A small class-conditioned image flow-matching model, trained from scratch.
Model: 3.92M parameters, 32-pixel images, arch uvit, norm layernorm, activation gelu, patch size [4, 4], layers 8, width 192.
Training: adamw at rate 0.0018, batches of 256.
Rows from block 4, named by matrix and row number. Rows with one number belong to one attention dimension. Each number is 500 + 25 x the weight over its row's rms, rounded and kept within 0 to 999. All counts start at 0. Numbers have three digits each. After the name is the row's rms in percent of the matrix's.
# q: attention query (model.blocks.4.attn.q.weight, 192x192), inputs 64-127
# k: attention key (model.blocks.4.attn.k.weight, 192x192), inputs 64-127
q.23 084:497489496506488475508492485483496528504509475481475495449559543558474505495490525500513528485469495497539460467486438506488481510493510466505502513519504447518474506490519498490500494500531514
q.24 081:445493471498522452530488480453457487548498493481489511480562459486483458488534537510521498487504482508565498488501525470492501478466498507470530523519510471504487511473544484482486535469562524
q.25 089:535517509536517468487499509470508543472503502502532530523493520530477539514494515528478520521518480555515510472493471520486551507508508518462498489539465505508508510465486488509511527465483515
q.26 079:486489503547492465444511483495494487498487499503539510481508526533524495521513479510516510458475480521481481499511433486498484495519512521505515498437479489475513509447489486501535504512486508
q.27 081:513487515455492502497499523515492522490496437546524479507479512516501484517506486513500491515504493491506518505507481472529490459474512504510531497495501516472503511500515490523552506546495489
q.28 082:474473579528519504539496477565533481481467484513499499488539501503499484517500531452498505503497523473445472501543489485529498493481494436488502488526473488511481512474526491512495511492473493
q.29 090:522513483518523493495506492485515465493532500471497483492559503527490541506540536521569505456521484517509527515509533523497487490438500554483501486467489479491472517478477474503515486501490495
q.30 093:468481498489488505482510503480458543487484521493506513496484511531483500532537475478515520450494467495511520489505480558540488487501520489501461459512546469468531518501489508466514475525549487
q.31 086:514483504515513468479446519491470552509463510515444511501469494498487507497521515514505527498473537525485481498476502507485505491510504506550509448542487458479477484469446497481483490531539446
q.32 089:496474514457514545509487526484486482479519478497515507558478456526529466508491525516525538461527508470492496493496513487491488514502498517481528517501491530488500490537477488469492519489448463
q.33 090:489513489494536476527490475485510492514477567497512473454518523482525541502514523495518529483524508527488507504499513528517523512528512480460529477483497440496513520494543512525490507502512508
q.34 094:460491529523444480481504523481509504530494504498496445505475487501465530559484510494532512509521516493532523502502481501506477486471508497572548550519498518494486517491466473493478498518553518
q.35 099:460501502537489478514496508524514470497442485477493479491485479466509491516477488471517495457483528491476514515489440517450480468505551482525516463498491503527541521522506499500489487520493503
q.36 095:497459509513545521502520479503503504499465446459511479508514498512393498515495521504492510538509459483535538498535532531508488477535499471492518495518518545473500490479503482477520488511489470
q.37 088:506509507457525486515562483543451526512502493535548515490490508502513524526516494544499487487519531504476516477502464540487494496511482480539476503510463517501489508540480439524499466456515518
q.38 097:449515506525484486537500489493515504501477531517430488491495462508509500477494531491503481523476496497493502525465495531463508466501515510481498482461482489524476498553534537524466511476506449
q.39 095:527499534501519466506535502492479506490471547545512445507494518495497555502482497534446525517467503500519467498504500520474521519560487473479534521515514482480510537484464489467512482482524467
q.40 085:475496553532516511522472521471519487472501505540471491509480475493493529495565548529496496542473440491529487503558434447505512478499498471487528470437520479487485534508504539506505520515460490
q.41 096:437475546506515506527490484531523539493486495520524486504467501496489518466527476508467493525488517502493467496507463498571498514485504454547472498527474500477526530520479509507520496490514533
q.42 091:478495525523483474517472506503489506492482522503488527540473545481514534527457474514501490504527485479516519498472489564510494477509497471516467486512472558514487532516476464514475468472534529
q.43 095:471499529497533506476461526449505495479485523530524512511489470508532507463516518535486518515528485554510540520511497452504456477507517497506509487484517455521504519501493505447464489509494511
q.44 087:510474499513530448503487488474507495525501502472504534505495526491494515491508500507460521468548522512444498498522476537536467511525520517470479492457528455554493490471488485540441466472453529
q.45 092:491491543520517510513512484531493459480445530451451494501552538443488532494469491465514514527497461496491491490524476471481508446553552478480499501480505504489495490468514523515498499497511486
q.46 095:481521551495507513474476503490469527560503475435454495511537479537481478494532530466545500518488540546507541507503488471522527455532510515486511476473507471517512487505519531469441535500498472
q.47 095:499510514497511507488515477535485496524485492436472523550517520499503474540476509469500453470516509497503490526516479537497502476501514504483452491498469497482534527503505479534522466540490535
q.48 081:512502495555478488531489465517499526529513511495492502471531502497520486510495496469502520489513532536503469469491534440473479469488529511487498501469493583480469502487499502533501502521536446
q.49 090:532503483491490472485538557474505505520511545462507504461554488524509527494555506482553534520490528505485524499516516520529538470508490504478494481551507449521455524488511457466474488466506486
q.50 085:478519479541516523523470534482468509448505540513513438482530526511521509477513522484490506495505514474499523509473519510462504522500529497446518497506505471475488503495519518486499516525476484
q.51 097:490488460531534475495477560524450513511506533504539514471496495476518543491539516503495502534474556520476535481535490501466506465486522517524501492478515461479477539489507501527532509518486538
q.52 088:518495545504540484481540503490497500457480480479487496526541465491499453523496533490528510518521476521522454516502499505460524529550492508468539506466578478484548534503504523471525496522477447
q.53 089:507447490496481474499539530488481498491521503522509485507490515489530541522523552516487508561517490491444489491548488513511499480506493443488519472503510515482468544508461506476489534467527480
q.54 093:530503544490526467472538526491545510513479442511475539511494516470493460525480487548490497536508475497514521467529519548488534496529474499514503450532483517498539541513523441492495507471478498
q.55 087:506503476483505467505519463522571500498497510518557502522410499511508500512509501529485525481512510532534531463492454487535499498505436549556488514544474489449556469559461507498511497509513506
q.56 087:501517479479510498521535485513531558484523470502479473536482534506476510518528541489455477502532503493515455531486527502481495510503486497512512501499498476496546527495461503501487476519511497
q.57 089:511548494543490515543501473505508514506511541476487462478474490502493543528473497486495554519449493558514458496522449494497513507534481473501466455503479424504508543509523502535465476476540524
q.58 094:521492483442505520472501520496485468494524467537517502495573471479504460518501506476513511502504511520519496505487476503507476524456504508508492525547513500470540489508476452509519483562471494
q.59 094:477493468529489509509509503530497489466487429487530478500503499488482540454488512510520497546541472478481481521525502524510508546497542461471490531494474526473537516518490559515518502485506497
q.60 088:485506484525477496499484496470532559494513518495488483454494509520532491487447509454526494483458495490493521533481513454502496508517468508527522528470510475526475500466471523478485528575503524
q.61 101:510474531504494462464496438466525520497507513527545508504531472519471492457453499489508484539526470515493500477497511503518542494517490551484517480443527514422488527521480490491483516485471479
q.62 095:492491519522517470467497453436518517493529497469481525464512497529474524524499534506520484526504480511499586484511488537527475453514450485509542483501452503501456458508503473505511485469546498
q.63 092:478476494484467478530455511518492497502497486560542492528513445501515442474549504533517477504529503514523493487493524467517476520458482488472521484470492492486510456528459545470527474476511467
q.64 086:541478509534481545479518529494479557538455467495474476512518501523475467518526489490519459486519512501512465515494533505490499497468482512522482503484493521481501491506507481508534502536504510
q.65 090:516497505525486502515461486545509506515506460534559499449530515468459517508461476504492486565510485510531520483478492462510499479444471515555494503532476487481528501478490473474527489549496476
q.66 094:528469507511504473517516541516525491551524518462473519479460502509520488444541484463520509478474510496499504482539514520487485519462520505491476485514511499488528488506485490520525462507475545
q.67 102:463520475473502494445515497466509489562563534470499525490503473520476492494492478483532503486516433477498517518505513482491515505496490503474520530483475500473549510513458467529497513479523534
q.68 098:513509475472518500462524487500468467494521467466514534488486509508495474457519478502494489463516509502484529492508495449505471475509502488536508511478472490526480515529559451529531478506490531
q.69 093:513479480554477509524478492474523488489502507495451497485510481495497494512486473498489430514504430522505461515499523484499484512470506526499491559504462482450502480521478495506514477502486489
q.70 104:521466525465458518499534494487531503515495485506467484488509498503499485488525514471511473476478482488544488536480485469502508513488501519509537472521509501483476503494476474458529495525540511
q.71 103:478521479496513516470511513492503523555508472493536523432506520516537467545489487542500505485507504498507521510485488498497521501456476517559506522542493477546524507495470496521515503471511517
q.72 097:506461495479505504505487483453508468456476503532530511529469471580511519457535549535482502499499479501481474515540521468521554490493509481504504537475531500485513445527472521517543492510502524
q.73 101:474500506551502523496485492513474505475509482528511492529497460476521497463494473513511495540492496518473463513520516473486446504490487482503546568522512502502543516486486514513486517530506505
q.74 088:477526507453563520515505486479504508497476487477536466489521491494468525503499523444504545495492504491504548539563518533490501486484507468480542506488510452485522499474471530531490490547530462
q.75 094:483488472469509490507488513510492506466492492501504496517526522512485530480467557526477487555497506490502519512474516514473531486479476510518474474500478522475498485532531515509479505546513526
q.76 097:468532461520467487476489520453534484540510501466463555481535564474496514548488484508546506480501537519531506492452525543463517503494475544511493470526513525534454497479455472470495489511504460
q.77 098:500499483520472495474484521456476538524475504490470500505488489510522497508497509490544505535500502517449494516521512486471507500497506468465514494502477521488525480448476506545461480471518497
q.78 105:515481529509486489502488496531488545497490510518500496485493525502460487513502480465513500555484534479566480493499496475522481466507545501557492490509522477474485467500558487457531532502514469
q.79 094:482494498510491484494500517477502501527519481497503524505510469504489510489497483483497478499519466529459481498509465498488436491496508545519541463526498510466503520454455496482479492494499508
q.80 087:495527482520474525503506464479499488499511462447483516468492535514500541448511486475480441509498486551529475499471491446497533476498469475508492489490545486524523504472526476489497494485476481
q.81 080:508492525543475504517478505483494461476522540495492523547520492510478495507477517458502537449542505494520506475511485501504455531500522509444488497484477511469517462485500460483523506509531520
q.82 093:490494489522479499462487502492528485481521491514487516528496483500531498498512489522503523530501489536517505471515519486504507450475508503565499499526519481460529501510496460527507515502501499
q.83 108:492484495478496496493455501524506508544492515475521506501518526509509551466484511530523456522482485511495547507526512466521554484446497493511522485493469509511493485497481458511513455522513515
q.84 100:512539513509505514530500480495471473463445470479482503484474513484486499501465527470491484509515499473499477491454491511479482504551543452516505457514503525526532521459501520502464540501518479
q.85 092:480506456493482512506447484482494453517493488514439512475547536510480480481492490536490488505474538506515541476473491524472529500513464496530493533512490506494501530505541501467527516503478491
q.86 093:511489522561517490486519506551481554544525510500438513484509476437499484518485504502506506513507461494504452493535474515504479494509495522488471513491527436538493498479509502514481505502505484
q.87 102:538510500444537479506483481525501535490480475524498491529530491494461467512510455501507512513517519500479487488514506519533468474477543562469487486545454497496463511524474458483459520487504501
q.88 087:529515500456487465512474516475493503469549506469495498506472478494503508531460516465520472500507541505472512477493502487502443514494554505504466539494527503542514451506561451528486520478502452
q.89 096:527502497497504464476474517495517547514479493486509496521517481510455487517486479485521450533494503506561496496521494533523486490473524554507478503501542496504427508495484499488480494523520526
q.90 091:492496523461493511535521530506469502539506467509545537490496481468535542533495513465492481466502503501510506495498503510509527510492475512509526452533509498536508516517452507500465448506500430
q.91 082:499510486521479496519530502493550520522545507502479495509515503530498449468517502502516501506509520489528432514474491446518482564495536474489508502528470514519507506540510485501475505485497503
q.92 092:484518501504499488492498504441526511517498469501516506507497527490514496521475495453508495498457550488517439497455504518475529518537462521492489483534541474521524476483480498454476487491488507
q.93 095:461493520521518467534461509500503489508480491532434511492492494510493499519502472469513476493533490505552475488452497492457445481453502506511493500488460478492488507507493488537463505501488470
q.94 097:513538480484513483504552542516516534485519519504516495466527519469498485467531519490500483488534521516499459508487490531515465529506544537486509454487503485511521513464532458524500489496483516
q.95 091:507479495511506523502473476471494548501518478470532487470503527497484478492507543500459520519517507507531511463477478484543522526525509479541469486472508505467500475514503533499563509530510491
q.96 114:473555497543507481489451482500514499498514543465489505521530462504473504464480499468521493465487510534482496534480484526534492490469482532510494540506485518485470478497487472515525528546538521
q.97 109:489543476495521488536479476479522498485499517496491488468493497520508500503493478512480492492503470535541498491523508467505491476452517546479535516465491513492510479517483477554471508492452503
q.98 103:517504470507515511521532449485500464494491455476495506537544479493479517522521486513526549494503515532480508515531487429540503496508524475494484494505524463472552531444450503479482463549528522
q.99 111:527505505456519471507458517455479485497491509498477519520495473523512445544493539508500507510503496484483517501475509535479481498492455488501505553479527511480522523513490421531444498482510486
q.100 103:464458521509489546515539527500503499523473534506485451474460477487513480545493506485513500503500486479512524503459536486489533492510511494529527449470479509485503470481504542462479496478535481
q.101 111:493505477454531482524512523517501518475472556480488494518507532483524477483494513525496487541481551498486476502523476491488526516518469485508510474526526484494513509521490486482502526467505480
q.102 096:486506507523523526490485473483550523417514503469515478535506474488474511480435495538512514495474507518526476513480464483478480510498506570460513504522521476487505544471483485446524513539489482
q.103 118:465506523521506491510472526440443507473505501527448470529503466493511457482497521484535498451496499488528524499473502539455483492470476527508518480509501504503486527562490472466543516492512483
q.104 118:497515438462521489495503538497494516524528506515522568492481503466545501502504506552510497501490508529507511474458494534510530500492455483483471469519514483523471483537509491539486510464479509
q.105 111:532518539498504506520486491521497515466574525539481523505523516510537495446502491536451518509490539484509442492500475488491531538489488533467504523466496468531529486527513515558465513494457473
q.106 103:493506520539520498466538510496523455512487489503492516495491508503499525510498482481524509499502475469480492519531497512530565501506502490555480498527460477480527490524472476507482483534499477
q.107 125:531536513523492515506492529472497511470505530477455522503543479512463490510482509479516472481493498534513525504455501527493501483451457519468508493520473462525545512506514502530484498491511489
q.108 109:522471491450518496519497488508504513517520505520511482478487529496480499447536491483512545460498542540498500464527502459531519491536492504530506493532511499521488483534552515483499506511495486
q.109 095:538507502505472494487488499452495502468528545494489525497513465513482520490493496516499508488505508510536495484479494528503461516477481496516467529511448485488481491469512497505530502577482518
q.110 113:490515504500494492495528529499510503499492461519464480511512469483530457493491463513532490519489542495523468515495478473425508504500482493461521528443516496491546511525531521464512506469521459
q.111 101:471477546507546517559475505506510485461492501544493474496547495506477510519513515506517486516506508484531493488502498498467516505508524480461521534481476496491561518524478474516499525463495462
q.112 107:549508442471503529521448484469494479551511491488537506475482512486485494489483473537498513507519467512482485490535489519501492463499566499506488550545488472512510492432517474465455524524521498
q.113 100:505485526499497480511523505547456500488540521452466527487512506480515507484462515500468504470494515561513532466472503545509479531464476504508508485544486510497467513497483478548484467529498546
q.114 104:495539511481490508485476500497517522504535536478502493513477481478487488448462500508529516497481524540503490512513481569506505500468501485502494496511489457480465507473528454502426450462538502
q.115 093:497499475522528517505527442524489519497527477496481513487497525520491463473505485472487526466503492472490526486517498511517483541519517531536473488508526483491487463472475505502431483498482541
q.116 110:501542511512513467527503445531507482481515494501537508479523550509476519446536529473426533534518507503507480486521483500517503523511529504494461520473488451484517492456507502536539524503445524
q.117 109:498496496508513467468484503541498465510493519471506502468510522476456542511491499479557495512510508485479532500498509537545481506501501497551501467518510475507485499460467490488498486503528513
q.118 083:471473507473497455498512533521473471463532496534534481483483527479513520445488465506504506494520497527488482505510512531458483472527478515461468479479497463525450522524505495478524522465468548
q.119 102:482469495493455480477484524485494496513451491509494507486452441490548495538489491503547468501492492483522487520513505529503506474467458469479519489498497513545471470561535536463534485459546481
k.23 090:470525466459495515512487474491477478488494488528495529487485525514465539513543497517495507451484498528564502495495487502501513499488497513517482517481453471468524445491495518472537483481518562
k.24 085:508538481528514481483481527492496507490504496511512522506505496511469502542470484465539520494499481494502462500485493495471528515513494515559498476539545479469490496484462488490497501454500518
k.25 093:490490496564483500481562500538500512481478510501485503521503509487517490547519505524471515476484554472539480509504504499488475499541510497545461547518487523500502483472476512464514497498476520
k.26 080:513474491514512489481496505531513482511523525493475494474502485534488480480494512509487499520496495507523502505531484520488495479451512504510468503473477460464497514502517499497517462477478536
k.27 087:485466521506499504518511530513463494519481518546518492450489484476510470495481507559495502531528542498495515516503534523519476489483466500495521563498473534476523490557490491484499497536481510
k.28 087:515491475426541448535513530510504557512502508524514491503493530497471502487484510462501463466489473505461496525524528484485507523506524550493484500504481505507505509548533510499494487528498503
k.29 091:523513514567523475487518530486497545481516483493494513514536471504492521486493532485497513481503510486505543502523448523465487462486538515452533488491453531515526551485485520481477474491474466
k.30 096:513491503494495512522517456551536479480495501504523524471486481516502484523478466445521499486505527524482573517508512482536477516509481478475490517524480516526482506544497507525450496462502534
k.31 093:471509462510494503497514469511507475492505493521496506504493474506497466538499460454454523508506519528508519493502504447504523529510484489489487486478511529535517505504514512473474470454528517
k.32 090:535494523495506508479539496493477485478486469524514476519497486501526514513536476513461466449475500483439516513524508451509500491500487479484534500487496515490485523522510494522526523503474495
k.33 088:483480501493508513458513506504478459526487536505507494535454517535483517504522469474458511488494483535455480452513453504499494520513499511463448511507486479496473473432476491522495486508512513
k.34 094:474487495500466449489481512501499505524461471482468507506534492500491479526485501458545490511514524487511514530480535447513502482495475460523524526542507500532445503502491467463523505491530511
k.35 096:494554504512510505491520530516510488486477448485492488488462499414520541475485479489555514504491530508501473468504521492502452468485502496536534505464498501528489497491507495469484495430496499
k.36 101:484528498500491497498497407503513458478450484500478466539449507494451520468498535461495522516500494497497531495519454490540487480525500473457494488467508522515510464482509514430481519524503496
k.37 095:532537448478571503529513519542493536498527470492515544502525530486501529488535513489454492532522499524477514477508510507522506482490501507478513473524466517511484502521509457559480478487455492
k.38 095:486473517485494516506504508503522474477513539482498476488471479469506478498522528494493526489508482531491488484493466502454511512509473474453521491502494461524513506542513532516461507453464479
k.39 102:494501486482522519511544457532529556494501472547560508548443478502478506486514456478452466533513524489494483511503510480474494502502538485508521501523490552519496521508484516472539533525543478
k.40 089:478480507538483519510521503489506484498463475492491496513531542503499489510512494496438517532536456500466481424494485466480516513498473465514505511468547493484521460513500554471543522536483481
k.41 097:509500485503528488569482461535507499508461481493514499521503532499493486473530483481483487514488467463520459507525492485500529510536493462540461508494481500475480458510493538531470507516486487
k.42 088:470522502462499496453530529506521512513466504504482496502515554494508490522522479495500515499487490474498534506488499549497566477498497451527538495533443537545469492502507479486455505487562498
k.43 092:472505494556495486509479486510540437535518502489511533481503505497454514478466491467515474438512505524523561545472506494482510510522481501509514503523519542468513525469512526499509528483491501
k.44 094:479524473526506466464499479504495509499469496504505521527523542527509501504524510519476500499525510524457494517439539518479485485492480514464487514499499493552486521449504469525491520464458495
k.45 091:452481477519514516503486497511533520521461473484498462483525503509474539506497453454493501545467510489488489534516503503511491495528546487469483471502484501508523489471482559495483506507521484
k.46 099:510487512528446504506477491507519521534506481474488523471482523512493471539543511532527491507448482491498526503488487497504470503503459509505520483518531499497519517478470510529485498469528441
k.47 097:506522532537496449488512510519462546501528483516503483562580500476486517512483491496514513488465525478503507521511516524498442499467509505485491508507456547479465503501457510524469505534536496
k.48 088:516431526547525509542461536538521507504504530495496497444556510503463514489496503520525477496522478464487528546443535476515493495516519531477462483455455476477513538493484510534493473519532486
k.49 093:515504464475491475494481517506454521521514503504514535473510509533485491487522457533561494508502508511451543483523485525531492475487488481525508464534513463494479509471520472510494485507497498
k.50 092:506539506543495489483489509491465466454502514527477490529521438502497515505503501508498435524532481495477480563484486484471479508497504509455512517506456497491485519519477478520423525491511496
k.51 096:493513461494530506466462488503559515532507473523491516510513535509483483495526496497462500508526483557456494488528477474561508508481509522531494530494522464514498517509485457564495527504491528
k.52 095:465477518529503500463553458479530519517511438545495498541466488490516498465508512499458478503461518496515423578514518483498523505504516479497504484497529485471518510460470535519528512477479485
k.53 089:513498497520524494449477491559531531491536477521534513482531508490500490499519482464522463525511522475501463485498505491517541506527562496509507452551525520481496513543498492513494521457514531
k.54 096:542494504469517504435546503559485518500505524451557547514505502497544546475550495510470539502495537521498506494538486531516548497503471527484496446506525501534534461497507508477515486464476524
k.55 089:515493482512567541487521442505501502510509484443537461475519487495508506501497515489459512479466463516529506544551487462518520468499499525530494527475485461479487473495506546490568478522513549
k.56 094:549492506486527510565503465480520496505473504493546497517519518442509469485531487476468525478476497447565508504464472537511515532545500553467495519468462491527463526507512515496493522518501462
k.57 096:508469505505483516534545512542531533540497522461489496477552492532474488481525524467546463484495484496524483529494472521483513500500507484443489514524478485522450509502521487509478443478507531
k.58 093:483500507479493477472465465523484490473498533487457513556512437532440472489467519483502471482516522497513520552527526488511482533489483505460454527513463504493484461509514483514474504530553531
k.59 093:482451526546475513529523488558484500485505559482537490467487492466483493499514536492473533499521503490521492441539526489506462499502541425479526514455488504486498462442489532514494470498487529
k.60 091:479474499524502523519472486497525476480489459494478518447521481475477463495490466484528455499497496488553459477491462475486511469503517539514515502479516526513547514448532503485526500488478464
k.61 102:491506509504445463493511457465511503463539501536508490559522476588479483516492513528483478481488484533490486550538509506484498504510497529494534498492532497457509537485473505526518500522489502
k.62 096:477505553500517488446526464493482484525526522477520496523503496557493498535496543491518513491505470543478546496497513503519529482504476470506515511487533482461520522500475489486524482516548472
k.63 094:492459531459480509493510471500458446533444508519487485488514523513485487503533501514456527558549496501472497485521508457484482527476462428544496519505498492484477508530466515471503509548502496
k.64 084:547480487503487477526512457489488537504492472482474483503495496559518488502499508537514491512485500462494489517528532468509457521515494495505494491514543465460494482500483485496529482507506517
k.65 083:480489503489507493548470525504477475509521484527477513485498476477467500512514503499498463536511520506525538493522470503520490475497510474571477501477488498480464502542495526477519509498482458
k.66 097:492465487509499554497487515536517494499483519553508507451518514544512511511505486533484516492564489549495458474505517501501551503479533490456503444518516476492524507469515513486509480496516504
k.67 105:464464501542512460440468457514521489505553505536521527510512448557487464540493503463533498466525503538474519553486533480488480517512512532509495492510547458445511536499470499519499459487526487
k.68 102:535545519457483482438534529501471471484522467495505535514500480493554523537450458498507511443507496537516540519490504501470531499465482511502531522521520502503533494469518466456509492518498503
k.69 095:512468501485513511562463515473533464465487525505477457480529479526490496465479492474502476493490476534507485497479464485467499537505492520500485536469468449459485544495496542569486517550513503
k.70 103:484486502520498508519491482509540501527487520483494458494496463505478494510475504478518501499479511499568474567482480505489553507489486472536499540542486511487463523541506506484522470498536524
k.71 101:514508506480514463468461522529479480542500474515488522537503543541494486511523489504487494474470532526489540543495515472493487509484507523545483494535509538485532477559482465500514500548489488
k.72 099:474477504490528509483544456479542499460495488538510442530488518504510491517535484521446491517502496502505495494499460514486530506514507487495488493536527475480512486514483504492534532507454478
k.73 106:503494489462482482472487454464506435509480473516463472512481446497459495482500536512505493497516508519524484529516513461507506545503546489481536502492549482513519496463478551478483547543529450
k.74 098:487500534461516469540501431514534491516488521473527527558530468502487499487489484487520499528494489500536534531523472495537508503528466513452445487529477518477485509498487520491435496507528487
k.75 093:557527491486500472549495491526483474492499517514547539501503467504512476484476489508468469483492498471523520512509511510478540516548501523505490506496449539508475514526479480530495468480493485
k.76 101:515503512494480473488516510513497534558501500519510518487508554525491482529545480501529491498489483509480525476462494488480522471489517495544510504532545523552485532470505439511470504492513504
k.77 094:493496522505463460486485481534486484510529510460470548522549504555441508519474498479531469527507485486491507532485532520509512511515503481448466484523500498488510513472510504481454509501503489
k.78 101:489503503484458504513490464525468470518476475513469467501508476462504472505442482474530517520516483510519466492495525460524497532456479468524506513519487548495502484513484502455508500524538531
k.79 103:495527470538503468445511506469503526489510487539525512524516483562480520489481473468527488532506515553461491495528498480490476518510482506494526510536550507496498535493476500491524507503483499
k.80 092:530488470514510490491470496501538498490527517507499528459502457492506475492483508478497447540489510502524488500478497504484500526525498482504506481490533514515493519510527490498481511465537507
k.81 085:531515494516521517489517508502507521499512537465454455495533453544493523547460536487514468463509483505474516515517518487503475482478517534466484511486513522490512467507518488502500516499505547
k.82 090:502493493540520482460471521495505495504535475496505506488469470524473480509511493553547470519476499522468551539509508428528484494467468553530523514504520506438504500490531470477527514473495531
k.83 108:499517459464488509490499485471440514522514518443534518450495508542480501512484495486545498500508498507487528478488469502502488497530514495492517500541520483512509489478519514495514493539551485
k.84 093:478546500497532527533533512529487455492453488505478502524458501473510532445474463506482531542545518509490493509500485480491516532510522490477510491497487530536500510531493528465477515506500468
k.85 087:494477495491529525539427533469491472511483512533527498476510497515484471493511506528481494524521468494525520490500495450509498486473498516525500524527500480523504489494525495491496508532500509
k.86 091:480465526513504541511460539518485484519465517460415496486510520458525507459516517507512525526481507511487482436521468479485480494477533476516487459479508462506500481511488532498470540495506491
k.87 097:563504493477519505507514559539502540479513468513527475509530520440540503541517474480508500516534500481466484491483523532509482496483539541506494483469460510449539512512462461551501495492509520
k.88 088:492535473480495518451492511510514515495538509503478505503507485504464496494460475520506531501497516506474502467511529539529538483530486535484545487508511521477521508471487502526495509463481537
k.89 091:536498485507532499511486548523492539523527538518492474546565495498498522492472450512492497539481510457479515499532507497522521547497528524494451471524467522471498504470496476524475484486550508
k.90 097:534556468518545495487560514527517544512567478501518480490503507535489517488524470489483496519445467492497512480506468503531510452520524514462558460511510479531507502554489495500504506486515499
k.91 081:491478496492454516528498493521481495489525533549474501480501480494522485500509549497485472495500518492510483514505518500454507501518483467494514527538504490490483550524458507526508502458534508
k.92 095:481494524473505490480498538478502503500484505471450533482534542485511476488484462487509506547480476487553454488538513486495516486509517492495514514508545539516504530473507507489462499511462468
k.93 094:432480487501501510542485496517453464507471542513487508481492519474513494455462435496524485489531480466498491482472472442513492531473516491449452554505457473523494487481500507518492534516524501
k.94 096:535502484487499468511508509483502494509531515475505505460488529464507523502505554559504497514529528531514518478519503539476506488496505530485506499509517482542517511483555491521507494484474515
k.95 095:485445514521521560495519457510535525530462492502513496517459537510483501489497515497484495538517498502516472493499485494518545516503523432550516501514501499470496465503477528471541485519553488
k.96 108:502517503522531484487441462453496485484516466492494492479490504494481489495469498493491478472452488529527497507464515536517457496488514559517502502472498515449503505445515499509491519506495537
k.97 107:538558471480516498473494475517498487506493519480472510508480496522504476500520515522429487475513497544470535556516490522504511520495476477461463507507488466515487494512474477502500486548477500
k.98 100:560448536505506506520486467489487519472495505497471481485541491502441527505491528526501438498514476492524480514515512458531490498509516499511489522507499490440526517483515519468488515556514509
k.99 112:483514471508489471505505531477487473531511480474473510502469497485505489515497480499534482462540501494511551503492523506501507494480470494521514533528476490513467521518499449487551458432505535
k.100 102:484485531542493494550519492485506496465449481467488467560494475474492493496491497509510522515492494457526443538501513482489513507488485489500529498463534533509518470542496565466512503468489460
k.101 112:490499488472546466496504525525495462560481506508499522511508479488492480520516512535509528469521520499472509561546507466514560508530477465529522479513518470512481527522506488461540521484525492
k.102 096:523532484510511488471482484474491517505547498508510511539542498516484486507464520511496488492529499528476500558477549485461515537479469541439471512476530501466512541462498495516512536531458455
k.103 115:496515535517470517422524512473495510503483532525470496531510454554527486523487482481525502478494495485471518544468500519443521518449483463495518465510476486507503506521493484494515504512557468
k.104 109:501514470480481494481484583530482489554534507502492499460484521508523493515510463491543509485536514500482501456503471569564496466445482485523494485516510497520462463498531443507490483436520541
k.105 108:532517454493506516468464538483489531504534506490507520467487514536530508443537511497478491482495486547487479514453499556498542504477478532499480500531504469535472473512525461548443476471478504
k.106 101:453440535542524480531501486476520545487485504511529493463487511510497505529507463513500495512494490458535496477500484501497494482563532487530510498422492506501504545492510527486516495478504483
k.107 120:513524503539473511528469490477512485493495507473485474503514499479490497514476529469503497487518516531514492495452500512470490481465485513502531503500477490538458499481500457493479469468497493
k.108 105:521488457486526457493496449514517476529488508471513502434495534503549547482538533476538501556498517528433496523534516470512509556505486477539494438522525500486476449493455520515502500487519519
k.109 098:490501523576455522468482521481477531475522508482476499497507495536490511501486516486483502475491474507459533449507506482494461499448500545538484529505505476484532495460453503503517529547509541
k.110 110:510487520489470508504486558469514521474497508550460518489496477501529475529504535530543464505488510496525439549445522518472467541496469503490523482500494483513505528539507485487459515479505491
k.111 099:523542477492499511482516466520496457516517526503471521493539452498506495500472516496445514501526481522494498521468476456494520516486461519497502512488510468507514521527507503525512476523486445
k.112 106:458518478491476541466503508529488475514514481473516488450499502504450532510501511478516478502523475533473539484514519527526496504496519515471466510475534460519515517469490514501511467510507531
k.113 099:526546494519489485489541506531516476530486489484482521477529497485454534502479492497485502511562513520476531521528473512513483486510496462506489511508474526509498501507461439473513492496480507
k.114 112:479491505520464493487497548517528511499442503458485460506503495535469525506469502480528520484518505480490542520479527527479528458495535499484495496527501551502482523479490477498455510486543549
k.115 103:488480498539472483507479496503541504502516519465512521486530526510470482495508414511524509476493480482524494506496482524547492457546513522518508482530472521482478471526485497516499471463516507
k.116 110:507527476497543489514511456525539510477511516523570524505490540539463526455506515525434537499490501544489494508525474501518501532510508509484474482505504469518507481466485524538486478519458542
k.117 112:453507522500510515515484484537524463537448480506519479494505497514455493492491511429538506524470485464496513487508522468496506496529534458533498522503499525477498502483483539465516500556532496
k.118 096:489519477509543467506487504493509554483516511505514504503496509470496511494550520545471473516476500476524522493500490553496515466509541571493490497535459513514492476504515502500476494444482486
k.119 105:476505511476455524483502554497495488507453487538461465505464492485515483514469520492530507499477553481456555517476506512465484484515497444493508498496479533541493504512498507432467527517489450